From a checkpoint of a small encoder-decoder audio transcriber: trained on melodies that start on their tonic, played by one synthesised instrument.
Rows from block 4 of the text decoder, named by matrix and row number. Rows with one number belong to one neuron. Each number is 500 + 25 x the weight over its row's rms, rounded and kept within 0 to 999. All counts start at 0. Numbers have three digits each. After the name is the row's rms in percent of the matrix's.
# fc1: MLP up (decoder.blocks.4.mlp.fc1.weight, 512x256), inputs 192-255
# fc2: MLP down (decoder.blocks.4.mlp.fc2.weight, 256x512, transposed), outputs 192-255
fc1.282 106:524537502475521501532516550494486470469514517463444501485526554515538484506488519478464543540481458476500491469522513490455470542492454537499511531514502487502561518499485466505521500506486447
fc2.282 104:465472497478507474510450535486527527460519490477482517488519503462466516518471515520474440458483536543457499534490479478542492541498435441509484462492508517488511515494499515495497497483510462
fc1.283 094:491494457493506446497487515529482490498486533490501508512472484513518500456479536495490530498473459544476527475501531531468501493485493543451502502454496480512520489523517469540500498514494507
fc2.283 098:504527501515494517507535501522538556466482494497531474557486494471511511470508550513493532498529544525491461549524507576476506513542472474481504484500488548506539501530500508443499487469511510
fc1.284 110:509481516487488488513516518549535557542468509507471525549496507485488506526545503472505539526503515510539490514497492483506447465529490493506569467483488477441483443503524495499453485507537519
fc2.284 118:477465491485484485504510536547465508480468491508479470450484521492478491455501508520541518537484471501483507479471458523503479479450471470467502550515490504499525501490492470502518450550520458
fc1.285 102:486492518455519461509505503504527478512514501530488531451506478470459466521485487470498497532431467509467490535469532550489519495474499493516477453534537499525479514477517491519495478518497523
fc2.285 097:472480513498491496509485510474498544477507526576491499509494490506497473527512494470512507481493509473488492496527525522516487502482486542526505487485462490508491521492486473531515441514504489
fc1.286 102:503490499500469485499476522488485534476496492477506510510510480501503458509486484477511492488527525527483544520495501470474525470521467485509512491526476482535506489450519526508534569518516498
fc2.286 105:479518510503525532496518491560456487496525458473519500483466480525527524464498488553469485474482526495540529510518482488465497528498526479480490518503474562477508534518541463441504462505558474
fc1.287 107:502517466492483504516464481514490493466465525485459485550487506507499534531460476492479529518478504532532462492488521495508505460479485530534472502491491441516468503536512528483542500530504460
fc2.287 105:481503495496562528490503536510483452518511509480469494529476504490491506475485526508506479530489474480497498575509483488521448570464502504550490514519490448519500511505475510515513505530538518
fc1.288 096:488455516492510543544518514486486489471484519465500544512495547498511488546518465514497512507437482516540515529499507502521483513546481463463529483495478485492522552482492534512490512501515506
fc2.288 081:513497463517451442471521478462525507474509497486537504484536513432527532464476514518490509484521490492487526492507491528463514510469489509505526483506549477513435508491538473566503497505483481
fc1.289 108:510466491495499493497531546524548507502507528525478526453509503499524503447537481527520484484469555465469537464502508519479530504481537547509502483550491483475451483506494476459530471517494513
fc2.289 120:523515447502483432530468499560524567494494485512528509534507550488490489491552469500504515533509513502532478505540494470521487475498511537483492519499495506467487484504474533471460478494478494
fc1.290 106:504517449528462511506515497527482520521480527535489473461509514492511498497554478482520549470486507463490501478481481489481480486485531522462471482507479508517501447504521529495487522492491488
fc2.290 109:515475504502490518479474492522478478460476472473501502512487488515501491529502507486515536439513487510458497482481502508502457533515468528541477509490501516483524400515500532526540487492515476
fc1.291 103:501480489476449486479472520480468495487518530478498476520519524515476502506472469523479479515569489493515488535522514454474460506459511515478508511521508485462491511464501518485541522505509511
fc2.291 098:497479491491508504513544530460516491533503471483476494510504509494503502449505483435477493537493536474474508457477482474469543490500505476516484456517479497516500513519521470507488517538489527
fc1.292 098:506529485519449522489478520502533486509514513503486483487497503494502478534486508479465529507542499477478499466490500502572465478522478487499536521458502519498518486440556518502483509493549523
fc2.292 097:482510505488453468512511525488497555485519509522489506471484482511485527478505488532524498489466494472487526493523565528532496547461542513473513499471531519556527487528526475495517523518472526
fc1.293 107:509505477482516522507470500493491516486469453466496510538453510575546443518503510511504483515510503511513523497486501497473488523497491545464478514498487504462513511452475472482537528516464468
fc2.293 116:529469486518511454489470478515468500497502479489490471429478500527454527483491509535463506491521509448506493530504481514481491475527485493490512482493500520477524498512493522518511517463503492
fc1.294 103:499540496517454540524552476460475555502530504528524463498523493493502514511495474499499528513517538499481496495488491528537549498473504487519472503503497507506491529489498495478500511484520526
fc2.294 091:546479488495521510517442505489528464528524500454542518500462537475442497479511482499503530481477488496522430533523504491526497479523495506547518500519517511507514525505470473477505513517503486
fc1.295 099:470499523463492489509479456448550466486515537515477461464524492525498475522462474518480538508482503501516493542483561468463523522490470455502529528467516475492474481493517451457502481512528464
fc2.295 116:506497488491499501487508520436450494496508502490488472519429505497495498465535477555525533529486499484520524487487462536533513458513540538496511472499454506500465457475492498486449466491511549
fc1.296 093:513502510490451516489501426520511496485500473514483468483510471482507542505514498473457500500522482456487508509476483517483501570524478518485482492510494489498482493517484461507557502484536475
fc2.296 091:522499503493492450518507483550533452502497528503526510482498501541543530503470499495491467503489468508506484472464492482487503471482462528488506499492529520508473490513587521493535510510522500
fc1.297 109:475550491488476485492516511514498483548513469511508493527472514495542525492492493473564529518478511496516505530536476513459517477482496530502563465515455516473475482527541456500483478485484470
fc2.297 077:500515473520486494526481470517470512468456554480478509480476448486507496547506501488503483482482518509478506475492504484501523463490552505494536539453464485478487483487461560455487504518487471
fc1.298 102:463515514404506511506495521484470502504516516498506548552534476504476521486515507513491457489472483504526514504491474495474532539539485534478508493507538508527527536503501457471500497458508472
fc2.298 129:444471512488469462499531540494509452528492515506508460500517528505517520439467519507498520500445562499517475508523511534466495487539550501530505531504487491465542481496447554481519513472522508
fc1.299 102:480454527543499519518495502483505494472504504498539440498517510484522503471499482490451450474456470497499514510534508456480477502437532479470494479537480499523448543515507484501457521485442472
fc2.299 101:525533516483521498507524473517508488510507480466449489489531516507485530518517489520506493491505514501500509477532531532546501489512489482521481495517496542471497488499518466509472528493488516
fc1.300 098:469546526469491460478485480463539508455516498513554492507455499486507496464475483528527500513480481495514500485461501509545496486462530525519489531483519489469486504487507492515428500458507478
fc2.300 085:507498482520503539477508475461471470462510491497480443501491500530500467497506506513468536523488541523451464555501526491515509498494467501517496480519476487481506497518472511515474519482477519
fc1.301 091:487426482500465498507514519487527520473529505530538480482514511499462520502479537493501487517524496501548483508474483506533531527514479516497505523466522505492503465511498492515475498514475516
fc2.301 107:525506528456552525511506494520441500516463447484543477516438541497508513507515499483536501528482533533474465511496520514498486514516545500428474512491498538474491491522507487491508515471471495
fc1.302 105:498540528529510483556560472495512515487475508467487486495531469535541547514534500521518492494505490480512513502507486502449506454493476502502468503422494485510491463530481478511492498477483490
fc2.302 119:517487486515493508470537493520488555513473482466508522466545494464474499494453449530514502443507484490504512497494476471506542482503519506519445494462468495572466449517457492524505512537468492
fc1.303 099:487487510475549501515545505493509490465528510499509521476457495463467513515533520489511482495532512489478493477525504483477486511500463516506511496518477543463465486494544525483488519524516476
fc2.303 093:505493478456521506519472457492531477510513491454491465453489488489482519494500497533499488503459471461514495519495561534481475494487477526505492500528491499519510517519477481504514526504490539
fc1.304 097:475517468481465466526553501467451535497468528499496482467516476487513454516524549466545491481479512514473500495502509511492477502521525493524450465539464448453516501499520476518511476513494507
fc2.304 100:514490479521464506490476475486536531513520484465464524502498535502509519475494528505501515495538518504495498477498456488493502489476505538477519467493497522524500515512534510479468495491456471
fc1.305 099:520522509496485487512549513497486500482465500477481525509471518488513496467525537517486474502458491511504526586502518545469487512490503554541472460533501465478561518500538499499507522559519470
fc2.305 104:477461462475489526512509504467504520477517494500490488509536485504463497463507463531495497536530511566490544501517514495512484478510473515529538478494526505516506512542472507469518512457494513
fc1.306 110:486499492524499483522522492538509539545490503514468509483478574499511519487519448498510563471494528488506528493490484477496468498489481502473486507501473515541495459470497490498495492514525514
fc2.306 127:512499487477527516476537540550505445487457515515478514534501478533519484509499523498526538475485472492494470530457505502492468489483489500495492511507527525481539468525480479518509520503547494
fc1.307 111:519500490530517567480494464496496482521478521476513501476500532515490462526504493506521482507502499485464500512514483530452457499490497513484461506534458481501506453508514477508481520510519516
fc2.307 100:444489510490511447511532470492500563491499507494490515501498513544519510485538464454544462503541491502524514484515501478512501525530500520495506492512495502494480461569486507492503482514477499
fc1.308 096:500525448484499529483463468523531478503428495479522484475528508536471454487488491477519517499515484467547463497497510490466483508531496512522461466512498498507533444519480506524466440500490483
fc2.308 099:481529466537497489549521490482492502481538516518484517526498493464462520512452533494469471462514541471481465507521496484496490493483532534532491545513530509483484520541499471504462469493488528
fc1.309 098:542561467482519520446488545481524513490508502480466510489487487550485492472542494514525493504479509503482487503456505521487513495491516528529483472467447446497498546473563466485518483500516493
fc2.309 086:461540493563529470500564501486493511473477486541487527438503473494443456502489500544511510534446515478521485489505519484473476472535465487504481527499524503505491493566508500513504521456482496
fc1.310 101:517509497512524521491496528488496527536490473505507526514496530504510520545525511465520464493456474482468484506471493544467525491497549487516452502498515508464533474484532485555529479480482545
fc2.310 088:479499499519491512477484461519467509506495481469529442519514497486492484555496473487509501503511449480492487516490516443558477467514498485510512510502492496491501496453520526489445503541484483
fc1.311 094:493512565475518540528517524475537477506508468521482460465495492486483496478495514531506492520538471510494503549493537518529540517512461512509525550515511488492524553481506476494501480478494403
fc2.311 097:499540502498505512487483530459500532519510508469501517508538518526503559514540486466505477473485575517512503520477515510493479475463515506474492465496457501474505498475518505481528518502484482
fc1.312 097:524515511464522509482505478482513467476493519480469531489477458537498509487528497491483510493478536548496453469490552530530503488511492483485454462493494510478493481502547499471492536507517505
fc2.312 092:524531450486531537480505466484484478485486456458495484504509483464502445506514484485523455480524445479498488530480460493462471531497508480494461543484492481512505470525479483522514481483495470
fc1.313 092:510499479497501497538459476510476505485513443518474532487531493463545528515488509551473499512530488495479511453485478505518510502515474533510446469502562463502477489496557518458518514468546498
fc2.313 076:502531509482488501486455464487513498460509472515534507513508462507493466502513499463468581549512543474534529510552483480482469490472501511566451507489493493489491505508489515504487493522503501
fc1.314 098:493474481520473487506489486489510509445492513469537453430485476473527541471488482508528550480516474530519480459502509497549492497493504516465516478500470495494492477474520535535481518502499518
fc2.314 117:549494496509516476494485471487505567453515495499444548511517536464484511441481484538454471511518554484492509492491538493520481519488470524522501467496499501518481489482477536493500526502506529
fc1.315 100:517512469475459520496502479519476486514494523473534477486530498477507464460508508561501488462527476490509479484500525547524489515476453543504459517531497472487501495493512502516529524520511483
fc2.315 103:484486540517530523470480488475486486505481490525466493468477524498524503517519473453468518478532557514498487513494475448505500477525490504487511477453471491505458497499492548454510481514509464
fc1.316 104:508503494506558515496506554555471512477517513484494458490481459513482496536477479516471529486485498527511475468495471487487483511487502485475477512497510552483466536551507457462542452538483495
fc2.316 087:461480462526475539487463460502518491502481487510501528519473513535477520525520487500497475423497486514435524526529490497504500506562461492508468446500490502450535500558494507494514523483503518
fc1.317 099:461548478475513474467460525491484525517512532502475466489535491534527537499484504506491516519488521469521540497474481464492503469476516503539475475498490509504488551516460543518479512475538463
fc2.317 091:528495482511447497523506486516496467526498478501532502521488539513483516499473494511494499495531491508510445494503507497504484531500530535499477525537488500458481477468543483484488501495509438
fc1.318 108:477482461510463500562524480483521544534491505513525487503523479464494497473537493499482527525482507497515506459470478513490491493483523513548467521499504524457525567500517540489471480466472499
fc2.318 110:552486521477484502511478522519506500530508528458495471501522508452495475493468526488499501470509450496528471501517507481508512520485475497487501482463525458534541526474501508539482509480508515
fc1.319 102:455543530512545492466481523508515506445524475462500501515540538510501518507525497535521520433559525522529499501485477498500535521488522498484535533467449496478482496502485479510513534497521532
fc2.319 106:499463500499506518518494507515478530529515480462469477517550519497515520509447503454477488501495442470461535490449481495521493494532477509486488473463482498455484526470510470462472501521483447
fc1.320 096:451511485487494506537511476489482518519490518526456519483490546532507516535519486471518528473485504483496524498525447513484491492517499509492503490497494493519489452479496487481526486496557508
fc2.320 088:463505515509502478504448490511516473524505474501493493477485499473522474445489489490471491502479469526525482533500500547461510510501493503470489495513529500551487513480528468473493489496470488
fc1.321 110:512518500534535516475525464475474519499531525465521504508517420499496526495474507489483521444474536471513535508505462519508517549425478512482487523523464456496495500500492473515511455487508474
fc2.321 126:513497491487500517550476536495504463476492489500517524478481494498486518507486521483471487496503451481485482525479507480504463492558487470474481456527509470512516509487523506458520528531457468
fc1.322 106:463473487496539490523537511473487507527498532510530498500500463500498449497550492508486554558492530514485507536495497521489513489477505520481481544474492525530506515482487503498503509477488504
fc2.322 108:486506551478509504519500495535476504445456475516495469458517483528549528522497493502556483492500484497495480466508516489480499480468447494476505550552498486496511534484504502487494458517512487
fc1.323 104:487488493524491517516501494505507470512518496461545472502505484551532488473487469512510520487453493489543484509508490488521488519554502489510484509486482487559507549520527469462543490470472510
fc2.323 091:471498480508508481479499510526505541485498501541477498522492500541482500548486527501465508537551482492519458496518539478492522457454516534501502519533514502536508469516534513539485506519521454
fc1.324 106:485489414499410524524531563476484508500501486478477513519495526506524487512543498526498561508488498502504483507456495499525472525483513466523494512527509497493512506544531513532489520473498479
fc2.324 104:535486545518521530489476476461490489490498541523488508523480520520508513505519480479483449483515463516504505501515495493448482488469512501488488508478526481505503525438481483466447499502475510
fc1.325 086:479485510474466495485493490506467462508500478517529508511526494485494490507534512457481463454517460486507473471560531529561494495514512547514491474502525529522511447489475523461534476496529479
fc2.325 083:487510464516499499516468521521504468525458481499534502536499521506484451565491459487520534522452526490503565526510488490477513563465496503471519527473491488497525501491520518533491550509507504
fc1.326 101:467495504497449480461442536489536490512481513508514545512505493506503500496455486479531498516482529488523468496465479511468514508489508507502493485492483479474515509547530461510485512487486514
fc2.326 093:479482517511532491504524522507509499520488470515520512494526522511499477455465517500509561473464511516499467505484495507486466514525514469506511550523519515525555515552487505502484528483484501
fc1.327 099:497476507452533499501537483465479512496488497477506492474533524524513496461511457517515544521472497527482510477490530486477507494513528496491503516472492475469502479505468508502465484492506532
fc2.327 113:525484467516506531505467479449497533483490540478466498520493479504509480496552481501482533522502510518483455502540508534488544497501528517518462496506493506523523501500497493493455485560505504
fc1.328 093:463502496467462503500538488492485455484474495498485507517481544503498493501486508505517562488473485490493511500489482517516499512548462468498503485506493464473499518512556482485496524509480516
fc2.328 106:540479554509493516490510498546521535542541480509505485512491501502480516491544508513492507519516524520475506543485534492517489515515602523480456520466546491511522489514530503534489529514520523
fc1.329 099:525490474475457534488468517480546496509505523501481486508502549501497531463516488507480488509544509490519461517516472488444465502497537516492500489524477474503446513484517443473490485503504504
fc2.329 102:495514488512496526517514537490498476515452499461485496482543515526448534457527481515489500505516500492484471472526511496476531507506509505507482472490469533500477506518523469537501498508516484
fc1.330 100:489526499535424543520461504459527516508518520463487518508507521517421526530537454482521502499458512518493502483464516459527531484495526461496500474502500481535495492486473478515500484514496453
fc2.330 072:504456530509520489479531502516491475530480472500550500512477460491548516503480503529467526486501467497537480546513476485505519463505487499501541518538532489529447529503483464497495527494483487
fc1.331 099:499526482491445555526495537472468522516502505495476544501495518483552510502486496478487476520477488522508504529521499477535468480479503478521484506542495499487457483497496507491469499472503478
fc2.331 088:482453479528497459517489510493524465518467497503459508501520476502484473520521513543488485468464507511513511455522453496517473471483514536505459484476506476494516506490474477478503554477515487
fc1.332 104:451466548507491540524469540527532487473499467479514486549472472508483528495464503501512519504489508527476483497472474530498517473485517515473484450538498482529550508521475475446484500522490527
fc2.332 105:515493507503502518491530492565519498468505513548467481475516521492487480508494496535475506487498503484502459495453509486512503514501478538458485523502506513545503502544498497498484557523490479
fc1.333 102:495523469483539472480473546539499498504473543453506535517529492479429493513495453474494520514497463508503479481489471514481491482521486513530524476497490513478515436520491458536457480524509497
fc2.333 101:519459509506516537499498509521556442504551509539479496473503501510480539478529511497497493509492477538529490541527548512483496540492497498497525489451513530507525432478501516480533514509539505
fc1.334 102:513530514557498473524520514500528492524466465499510528506482477503483515500483527475471501463474485568532517483515512538492554504502518519530492563502483468497483455513557493512513542496464454
fc2.334 087:513470474491499493462484511483489512495527487502506484504491490501522543506552508481569451516532476489523474501522489527494481521549509464541489484451493495539477489575467471475479487481484498
fc1.335 099:448494516529512493485500490476504502509458463516499530525494531439456495510503526504512509527534507502482539485520483476493489511477529511536484507515517486460485484506493519490531508501526489
fc2.335 085:530536487504508516484567475514496515487511517500489517473453538519529498537516463460493490456495508501497493445484540525497456501502485512481497513526510474518523500542504474567461488488493545
fc1.336 107:487501522489491509498546497523482511465518498542524521487529538450545509483460502499513501489479523557497537518492517489470466534529503496501458512483520487550472511480517525519485488560500480
fc2.336 113:494483523509465496486478499534520491497462526482542517513466479516483503488495486497517518486535483490471484507486514512444519501479528493499514498484471478480485508496467456475444488503500456
fc1.337 111:516482526502464488519446445480532481449511494493479517529483472468496522492512489524458523493526444530486524545479476472484485496554499506452476505511529542511512496477478522518538532476524499
fc2.337 119:511526509471517473472477494459513537480509490525505500498503455445458492501492465563479495479507485498524526486516460502503464539474478466525485465545512481517465474503495547499490501473532493
fc1.338 104:483515478486473526538519469477523496506496507481503487493457451454502527518514478474435531515489534485502493544490494453509525500537521506468491508493497491508449486523513487461530500506492557
fc2.338 093:506484525499474475509511478514475508490494447486491511488451482522508499524472492507519501547522500491471525482521513510506507514527496530486502527522480530522473495519481492530489507515477479
fc1.339 100:470484514508508530519458508515526535509466502519477515516515496496491496518423489491478469502515503472521499467506462544513472431509525472491524492510572506495547492505539483480482508514474534
fc2.339 108:536514516500508523512515507502498557511481472451562516494507528488490537451536505464535523495490486520538506487456480500537533495487511513489509526522518536538476477523534506505478490508505456
fc1.340 093:445479482526471472496507472505527527519519525492504483500542521513471500532536489436515501465495460499503483472489468516515538503517451498463512497484489537513526460516500510485513501522510459
fc2.340 084:522468526502528482489518529499463496528474476497479502479473529430483541516517492532490506534509484498482534527484464454512507502495521499511498528496459443491536521506466494515471442576452508
fc1.341 105:482527483439500552521540508485512454576517473508516488476506502547518525473525502509554543529508462488503479513511514498512509482497494494530480480488527515522530535480480478510531474495537485
fc2.341 124:430464506527520489495497504479555477559487518516525555469449480482484509484481478509526494501476521536505506447553490493466495485489481516525479493507529474483503488523486516490507531492505499
fc1.342 097:424498477477494473523510493477480481511538470520490463501492477474533506467530497499551525538486494462478456498480534505498523495493500474507492531508491497508456527473489461464522511459523495
fc2.342 092:537461544508516510478489508461492490495480532484538485500494516559478503466553484500476462485476518519494517454524485501481510480501545531478486493472518501520501491481489494508480504513491569
fc1.343 095:488502507465485464547544510477478470463504477469518538490473506502475493468525516515534544492544559500481480515495489467508452515494514495489495469504529507497477524531537470522491525534530512
fc2.343 066:513491464511506523541500501519501518508517508485502450514522507486473489498480454481509470513498507477523484468486490490598450476511498494510470521529495476423471467484476509480489502503496511
fc1.344 097:463526504508501493508542453525559502474495540526493479500519494494472500496468473505502486522507491494533478456546511505511506532462472509515457442514540527463500508515490471495524461512513505
fc2.344 106:495485484461469470460512487517460495530528542475500466461491503541496501448522520509473503552540500509474503465527446509508496507500501498449504557510489467526536506460506483569494550472520482
fc1.345 096:461551480520540511546501557491507518500514506483501552514454486508446480483510464477463504482503524463495515538516525522470461491525495486515496484509499504494474478537510525496505501511517497
fc2.345 094:491502482507496465517516533482490506479522496511506504515504531501491517526487514507503494503515498486493523490525464471539479500464454539512456521516506506483448483450512519488545491503490528
fc1.346 108:487496506475504520535465472484558519507531464491541516496524507551516531483536548491490454562503481483554498525507492532500496468496500506504487475483454478497471452495506515484486460480466555
fc2.346 099:494465487494536546520533467490461479503485476506493503510472520529519480531501504526458501494524491506539490510531513474455501504510467489514516522490491513486521536496509470504498547504519520
fc1.347 097:513512497486504510512505496549496510513521531503501483491482480477484495523502521503486481493481478505537479515509493499457433520502507482487501510444474483484506467473518458513522484511503541
fc2.347 097:488506534484516490540530479468475478476526496486472487483519506450532516514523472474502456495491487554461478482517518469500531527479465496513521489497493537526522536530514488483477546467494508
fc1.348 095:505493503490558475539501509486519492475483493486471477484521507498490510490487533530464520459514561481443513524539527507550517522506489480489454511492486480515448535516499495495441490484500475
fc2.348 072:487528496488493540529535475536474505524468438538519522485510513513498499524552514513453495490485477508537484506487502488499540476541479511545517503527495501509498492448529509552473508487475469
fc1.349 095:490520492506498521469504468473500528504471513582527517509502462501529528500485468471479490525504503523504484490508478541480497501486489513507509478490488498484496494516472529462500508484528517
fc2.349 103:496500463497470512485469513539469519529502509490496490514534489493501539487502476470518496497497475450507484498483530465519519495486498491490486486502425494507463520482534500534476496495494464
fc1.350 094:497542492450514488502539527542438505458462463536535503490473509449486500482496475515487558518502508523481546482486487480493506471460522537505460471458522500507490498474493463502491471518520493
fc2.350 084:497464517537478498470477505530494517502500534469469465502536495524474471466510502503539491451504482471500486506446469476522486458522501485476515483517521513528493501514466547451486520499502526
fc1.351 100:404492474525527452508526480490478519548503495475493507513461508494512525503501469489521507500507494537474498528509475508537504521503522510541516520519523459509525490511547457455500482549517488
fc2.351 099:461493484540519501506526500516489492511471543527495482491499512496508502526461485476536484536439489504491494495490488505514488485480535535556509495489512527474481514461539517515437489497478510
fc1.352 101:498492512463507511526515516477510526512518486517468515547537508479498476489537499451461506464497513496480490457487464553533530468511487509469525480522492425512538467493512463485509499504515512
fc2.352 084:490490434493493476490515518485501502502510500556519508460481513480484463510479514517525531511476534552555476514443456452530496515456515484475495510526475522496505495464522497524475461524501505
fc1.353 102:493497515534511540510532501527479481521450531513527523487492468554526472444498498479514472539515519502486513494515514509505433482493548450525463460499534504452521497483503533512496546492493493
fc2.353 098:515521503505543518468470486524520524494498502537505505480487494484496515485526483519465456519494502473463536514527507553517532544468524526495528525545503524458529485485475474563481466532549502
fc1.354 093:488463498520527487509538486514481478522542476505500500487457473475485489494499502561512562554514528519525518502460491476525503499493501478510482531438528496520486523498557503525489509500459482
fc2.354 095:486503516518459527511434504498535530483456484535540491496496505498521545519484508482527492489476517502506508485509461507476465513519563532468476451546506513468499495484497492485478545538493502
fc1.355 099:495504487507500499480506534530468479489524518458467463494488513494478503467494499489515511488460451478539449507566479522501493511511497509469511490488496513497460473478456530464462496538547543
fc2.355 081:476512438484458503505505459491488564538486499476490486545547481465538480521511473494508497505481445475537487462448508508537495496472504528493495498483471541511545507519553519508552567507476574
fc1.356 102:478505518507473480496443499499515546527508526506476502488484509503528472496515577517462489506490466487462493505475482477464461533479508466481439491506500516528491489471502459494479519515473505
fc2.356 073:531532507473471482527501476494486481505534491489528521525481504539517551500474506506526495500461517430525488459544475501457433498509517556516504457489505529519498519468484533475494482482448548
fc1.357 106:499500473526491481505496511506498500505508471501484431495506513472520474537503498476510533521504514445526513497502494520472433508509510441555529481526460499509456488493561507471491499524455498
fc2.357 101:535505509497517511528498452502508521486498475557513541496503492516513464485467496520523524499529447482501526458519516495450460517550529554462502466509522497487447479521495508575500488521501492
fc1.358 098:508500498482503552561481464503492544516479455521506501503522452553539495513509502491511523515452529493481476499493555489486523461520531477524466496499524501498449488512483496505454488487473472
fc2.358 100:527507531522491467487521516496480487530485513522529503511541522526497523474523497516472508478513512485515511515475490441508518470508501489486531508464495484541505514473487486516522531511545516
fc1.359 093:491498511495497530483501508493493490536471517502531470486514506515500549515504514503472514532543496502534490471482473475503489510545494497485482500515453502498465504446538535474513548518514516
fc2.359 093:455513515490509481526456519480521503540572479450556517540512481524518503502504490509490450468479450509475475480500482538507517526540485523464496465545498482508526469524546437529513488496494529
fc1.360 104:466491509507525544488496478519496478519529468464508492483468528545500482513529498554498461487510543488545481445448508488515468494539456541506533525478512568475457528499496540482510490494497485
fc2.360 113:536545520487467495507481511501479524513483529498505512495479483535505510468479476481506473526474463534485478545515442493499535478476496498475461449478488471516558466494492471500516507497479508
fc1.361 101:512478485494488500516509500511496516512483507523510452509514490522503526527474492502461532528531525469489525490461479456478506473521517482504517478495493537541479474485555479511511524476506506
fc2.361 098:503481510501507511538480480546475510473495485460488494496499517479493482479491434506521492482477454518476520497522487482516500517494501499536491532534482437497507489461489501479519469506493458
fc1.362 107:478507531505528510469487488497500540482490490507491474509516445477521454515519507492540491534546487531501504481492507493472515476493485489538470501469488540465492526516512501470506484485527512
fc2.362 106:473511492476527479513509532491480498483512521512502464459518488546426527502523490521504524503472510524532512540495452512559500507516524518454493532541519481494513525499483506518464525484479511
fc1.363 090:462552486548517491519488516536520515470552518509492518545519496521488508530504534481503562495526499462510494501503471488526475469477515490480513495465490499478506502511540495518477518486496473
fc2.363 100:547477464511516497534498515537513500511546466464520474484509500463473497504489505457507507504514501526520504521509476527470502448545535501512508509496532497477478533491485517515489440501482494
fc1.364 107:513524508486491481522473522435502504482507515491452521469451465476481493508487516464477509495509530514456536487478532505517530490553470474517517483551477461506498527522529491490511564509499454
fc2.364 123:524538539534416494506462504515479503505465505511488477497457525526491538488483479487520513501501477518491500460508478501509552495453516480459555542490472491510538497496484484496492490485518513
fc1.365 108:518454519498479490511524564521465493462474461521500539508512477464493497465500485478496535537529475499456491540508483509475482533502440471510489468508443492490481506520533504493496544494496493
fc2.365 094:542517489505496536485507516450487464509507448463553511513505483467504474539481493503478471501499494481539505499559520498478518466512501513457514498543495461476496491486479495504548461492516458
fc1.366 086:512483484477496503493484509505519513538448469491531457494520516474516544558533490500445501512517501512530543497485522521484505498497547480515503500526499510465485480484533481498539512511479520
fc2.366 089:458513526496508502536484470541533477492520441492458523479508482555507487428551488504520453488485493528499494521521461472526480533524510503502488491512484493502500479522517491480490499500509501
fc1.367 099:543495507479485505518522497541503516528506509503458471514476516508500503473518497506501540541542529476491493478539537455482463508485509471492432491471501528511498542455501533498491555492528518
fc2.367 108:489528491518458537456508505513519472444546497527502527500504492496503530500491515484511504500488495512480465551466480498482535501498440534486530516492511508506483490497513499496501459471529508
fc1.368 107:496518511487510516503522526491531465436481499499472473522478493450500480494526494513453497521511530491536528524533431479495488513540466518461513501523469496522474501443494484523503494481483499
fc2.368 095:518439492473509522501446458514475516481529527501507507508531491484504535497508476454464489509537521520509509535451492533506495497503521508521489510520545484468472517489518530493522509492521483
fc1.369 107:507554477481501460556489510508488531504464464557512510487493435486491491520472469450486470464455478520490500486494501484511510528530497528471550544494469486516487513497470448491541491467499472
fc2.369 111:522452500446481523544464485470445467503496494474535520527536523534518478468491516505501511518486556506537526486537478515462521480506517469497511476513536475480523525499522512481486514513532490
fc1.370 097:514537480497539470507505501453523534477457502519551493506518491501498498506503502466508518547440535497498515521480541534493521490458505540481468525452504466470516512503525545491480531500430480
fc2.370 096:464516471549480529535529473504508480481517506493518508499496511491533503491474512503490464466492502444481473485518532521470547522499497563487495494493470476502559504468464488485491494499511506
fc1.371 099:505488478489462552512518500489474467485477510481514466506526551476486488526520529566529484467538498522461502467466523521472504486524482534487459505502550505514507488493514503484488512507519463
fc2.371 087:497485483503486483485507450521490500508489511529503531508513469476499474476473482479475545490492490504505482542485480476510481515531470528512454484485531478474499502481485523501521523483504506
fc1.372 085:520496558486504509497509519490506511482515477508482504471474463500533480491507465499489488493492493479516460488510466512519482489480497553495520454482504457495519541478513527490481513479505556
fc2.372 094:468495483475549463523479490528497494499499482461502514533500535453479494471541490512494495482473498464516516475504518421546509454467486508477501506538484482498492508517488495529492464479454532
fc1.373 107:584528503491518481487478481478493484497498504481476503525506475511552535549513475471528512507490473482505477519507479509537505540452502489453528508530475537498506531505494506486459456475475520
fc2.373 120:474470459446473528524534491501476466505491485489508521504452479520503531521496468536484480526495484490483551465505501553497571499566512539474513471499524481511551491463442508519503542535531511
fc1.374 098:531514487475537500474501482477511490489493492533528460479473462488504503520535464540535478504463520490497517438533504481502517490538511504484478509502498507462538485450495518506525482449519507
fc2.374 104:498548530497513505463517499490515446487520554514494508491475472561509529509459487483484473450514521496478490534570489516486479502446503505560489506473508508497509527522481475479527522519491473
fc1.375 094:499508468490517502477496533510475482533478530499480487473546480481542522507444438503544476530482490502516525486507505464510518512501483528471515473489460507473548484509507489506553486498519531
fc2.375 080:487430478448512494499507523481516521536497510525505512522484537512491517438527526473533528533500492455469490519507511508493471463500483490484521489509513537469471503486474486504521465512486482
fc1.376 105:508478528512567541521503497508505498513467517511527478494506498491481509483511492467466515527478477496517500501458529500524465472526505490500490517510485488472510481526552487441481489517516513
fc2.376 091:465484494486505491490497517494496537507495487507501522528500512517481467561542518481496486522517500524450497543513524542480496487437496509542486512488448487516466495465483542503537534475526519
fc1.377 101:512508432473488501544545482498499543522498467499493559523469481489460462483476515509505513522524487484474508481505499503478478486493560499481492481494471527483523468464567483479513508531531477
fc2.377 106:525506520528529539516489488508451490486491506473559496500527543499513488498515513457459462477511527529526490528499513498500490493506486552517519498529485484525548487488500476509498485532514539
fc1.378 096:461499505526459459565543493509480456480498478461499487499509485484482504483508506524472530482502483525457496494501516497550467512488460556512510507486503485510535527495491483547484537454512508
fc2.378 058:548517499474503514519489530486533500509503493496462528500543503469499458479509504484488460497440497478470501498524477507504498488492520492491505462514462482490470493523525512489490511470494539
fc1.379 096:491494467535463519534511495510513503481524513497500515503467550547483451486511468496490531475507473528515503483499548476493508518510513449473503501537509491471527541520559513503509494474494507
fc2.379 104:459527490482460517499525524533500499504526538536510468502480499460533530458488526507480517505470542452515512514521500475503494540519469516505475488559527520493515530513522504496548500502507528